config = dict(
    model="model that answers yes/no questions on an image's attributes",
    image_size=40,
    encoder_patch_size=[2, 2],
    fusion='prefix',
    fusion_encoder_mlp_ratio=2,
    fusion_encoder_qk_norm=False,
    fusion_encoder_moe='expert_choice',
    fusion_encoder_drop_path=0.1,
    fusion_encoder_num_experts=32,
    fusion_encoder_shared_expert=False,
    shampoo_beta=0.95,
    max_precond_dim=1024,
    batch_size=64,
    epochs=2.6,
)
Rows from block 5 of the fusion encoder of a small model that answers yes/no questions on an image's attributes, named by matrix and row number. Rows with one number within an expert belong to one neuron, the router's apart. Each number is 128 + 24 x the weight over its row's rms, rounded and kept within 0 to 255. All counts start at 0.
Before each expert's rows are labels from the 100 texts, of 14976, where the router gives the expert most weight on average: "tokens" is the input token at the peak. Only what is clearly more common there than usual is listed. The data: fractals drawn by 1,000 iterated function systems, in grey. In brackets: how many of the 100.
# router: router (fusion_encoder.blocks.5.mlp.router.weight, 32x128, trained with AdamW), inputs 64-127
# up: expert up (fusion_encoder.blocks.5.mlp.up, 32x64x128), inputs 64-127
# down: expert down (fusion_encoder.blocks.5.mlp.down, 32x128x64, transposed), outputs 64-127

# expert 23
tokens: "sparse" (100)
router.23 [141 144  86 156 120  80 137 180 158 142 157 175 147 118 101 118 111 149 105 124 171 164  94 141 106 148 157 116 134 175 124 125 152 116 112 130 126 170 143 109 144 136 152  88  98 137  53 134 136 104 103 104 129 119 136 126 118 117 126 106 130 119 143 134]
up.0 [111 117 140 113 128 180 140 111 128 145 128  99 185 144 128 128 156  79 140 137  78  83 155 128 144 117 155 194 158  96 128 128 128 128 126 120 118 124 157 146 128 169 128 171 128 158 142 159 128 184 125 174 146 149 136 121 128 128 128 157 146 163 128 100]
down.0 [107 128 107 128 147 128 122 138 130 121 134 129 165 128 144 128 110 136 128 103  84 128 154 159 128 133 166 116 128 128 128 123 128 162 128  73 128 128 126 107 128  98 149 130 162 118 128 128 128 233 128 145 128 124  81 189 121 128 148 128 128 128 125  76]
up.1 [128 104 128 143 128  84 155 146 128 128 118  91 106 128 128 110 128 127  88 146 124  98 128  57 145 157  84 128  81 103 110 107 144 162 128 166 156 128 108 133 128 122 203 163 144  97 166 140 143 144 104 149 128 140  66 161 166 150 149 128 128 158 100 128]
down.1 [112 172 121 108 144 152 118 134 119 126 136 128 184 142 141 142 128 128 184  96 128  84 136 169 128 128 167 128 143 127 114 122 150 128  64  87 144 124 128 112 128 107 128 133 154 111 128 134 124 198  76 141 128 128  91 187 128 128 128 173 119 136 119 128]

# expert 20
tokens: "dark on light" (97)
router.20 [136  83  94 128 118 124 127 113 173 147 143 123 139 146 121  89 158 124 134 180 120 162 154  93 153 147 127 159 147 134 102 102 126 150 126 120 100 135 113 164 119 133 141 145  97 107 116 109 113 165 111 144 154 134 114 103 113 112 129 166 135 108 102 115]
up.0 [ 91 127 128 153 128 128 129 109 151 128 157 128 128  98 128 188 150  73 128 153  82 154 128 110 120 122 128 128  93 128  79 116 173 111 186 120 128 147 146 128 152 106 128 126 151 128 128 140 168 128 128 142 149  34 135  92 123  88 152 137 171 133 134 157]
down.0 [128  62 128 141 164 145 113 127  98 128 128  38 128 128  97 128 131 128 128 199 153 128 138 128 172 128 176 128 128 145 128 126 128 170  94 132 128 129 114 207 128 128 113 106 107 132 142 128 128 128 127 134 134 190 148 128 160 117 129 128 104 128 128 130]
up.1 [128 133  60 103 156 128 120 128 170 103 157 109 128 128 148 127 149 128 142 166 133 128 103 139 128 132  99 142 128 137 113 162 128 128 132 105  99 114 107 119 132 113 174 113 128 132 159 139 113 128 146 129 158 157 108 120  97 110 122 118 111 127 145 128]
down.1 [105 128 128  91  81 150 128 166 136 128 128  99 128 110  64 128  67  58 119 158 128 134 168 154 128  91 128 128  90 101 114 181 144 107 128 125 128 117  89 128 120 157 126 146 141 128 128 131 141 128 150 128 128 105 101 128 128 128 117  78 158 139  98  69]

# expert 31
tokens: "five maps" (93)
router.31 [175 131  87 166  95  92 153 148 161 127 143 138 124 135 125  81 139 168 131 147 144 149 100  94 118 166 118 148 145 136 108 135 120 147 154 151  78 142 133 143 114 134 120 132  94 105 127 125 111 143 128 134 169 110 118 110 123  88 121 114 123 128 143 112]
up.23 [121 128  97 127 128 145  90 137 128 128 128 161 186 124 125 151  93 128 139 171 133  94 138 189 128 128 125 128 155 161  95 110 134 142 128 128 122 185 128 128 194 159 124 131  98 100  68 124 128 146 118 128 128 128  68 127 112 121 201 128 130 148  81 128]
down.23 [137 207 104 158 116 114 138 153 128 127 131 128  99 128 127 128 128 128 137 206 122 154 128 124 181 126  94 134 132 128 123 111 128 179 127 126 179 128 176 107 128 115 128 126 128  96 123 120 128 128 128 141 128 128 128 164 150 154 148 124 128 128 128 128]
up.24 [ 99 128 198 152 146  74 184 128 130 156 116 128 126 130 130 147 139  64 142 128  83 111 137 190 128 128  96 107 128 173 141 140 128 110 151  70 135 128 130 129 128 128 128 133 118 169 125 128 110 128 128 128 128 128 170 128 184 128 128 128 128 128 128  99]
down.24 [147  92 128 165 128 128 131 130 119 149 165 128 128 146 123 129 128 112 145 128 128 128 128 128 168  87 109 128 128 128 118 113 152 199 124 122  81 135 128 137 128 140  18 128 104 121 128 124 128 128 125 128 142 128 128 128 128 128 143 118 128 128 128 152]

# expert 1
tokens: "sparse" (100)
router.1 [146 138  81 147 121  84 143 173 149 136 144 186 141 112 110 112 113 173 114 114 167 140 102 142 104 141 162 111 143 176 119 140 151 110 121 121 119 171 139 121 139 160 143  86 105 142  65 126 136 114 108  94 129 129 135 136 124 110 136 104 136 114 153 115]
up.0 [128  96 144 132 128 140 113  82 128 128 105  69 134 100 150 162 128 128 128 128 161  92 140  86 128 137 138  91 151 128 128  89 158  97 104 159 111 120 128 151 102 128 148  99 160 128 148 128 152 172 104 120 128 128  83 128 131 117 128 128 128 164 140 156]
down.0 [101 160 118 128 146 128 128 137 114 124 128 156 153 128 151 128 128 148 173 121 128 128 127 154 139 135 180 112 154 127 128 128 155 142  69  66 149 131 134 116 129 109 128 144 128 106 128 128 113 194  76 128 128 124 107 187 128 129 147 162 125 142 128 108]
up.1 [138  80 128 152 111 128 126 111 128 128 128  99 128 149 113 115 184 128 140 128  96  78  80 127 128 150 128 103 128 119 128 120 128 103 128 137  94  82 128 128 167  82 167 114 128 116 109 150 128 132 128 101 106 129 146 143 158 124 142 148  84  99  93 137]
down.1 [128 128  92 128 138 128 134 128 125 128 126 153 170 165 152 147 102 158 128 128 128  83 129 147 160 145 184 105 161 128  91 135 128 128  61 128 139 128 139 116 122 105 134 128 135 104 128 120 128 128  61 128 137 120  96 196 128 141 128 160 128 128 118  68]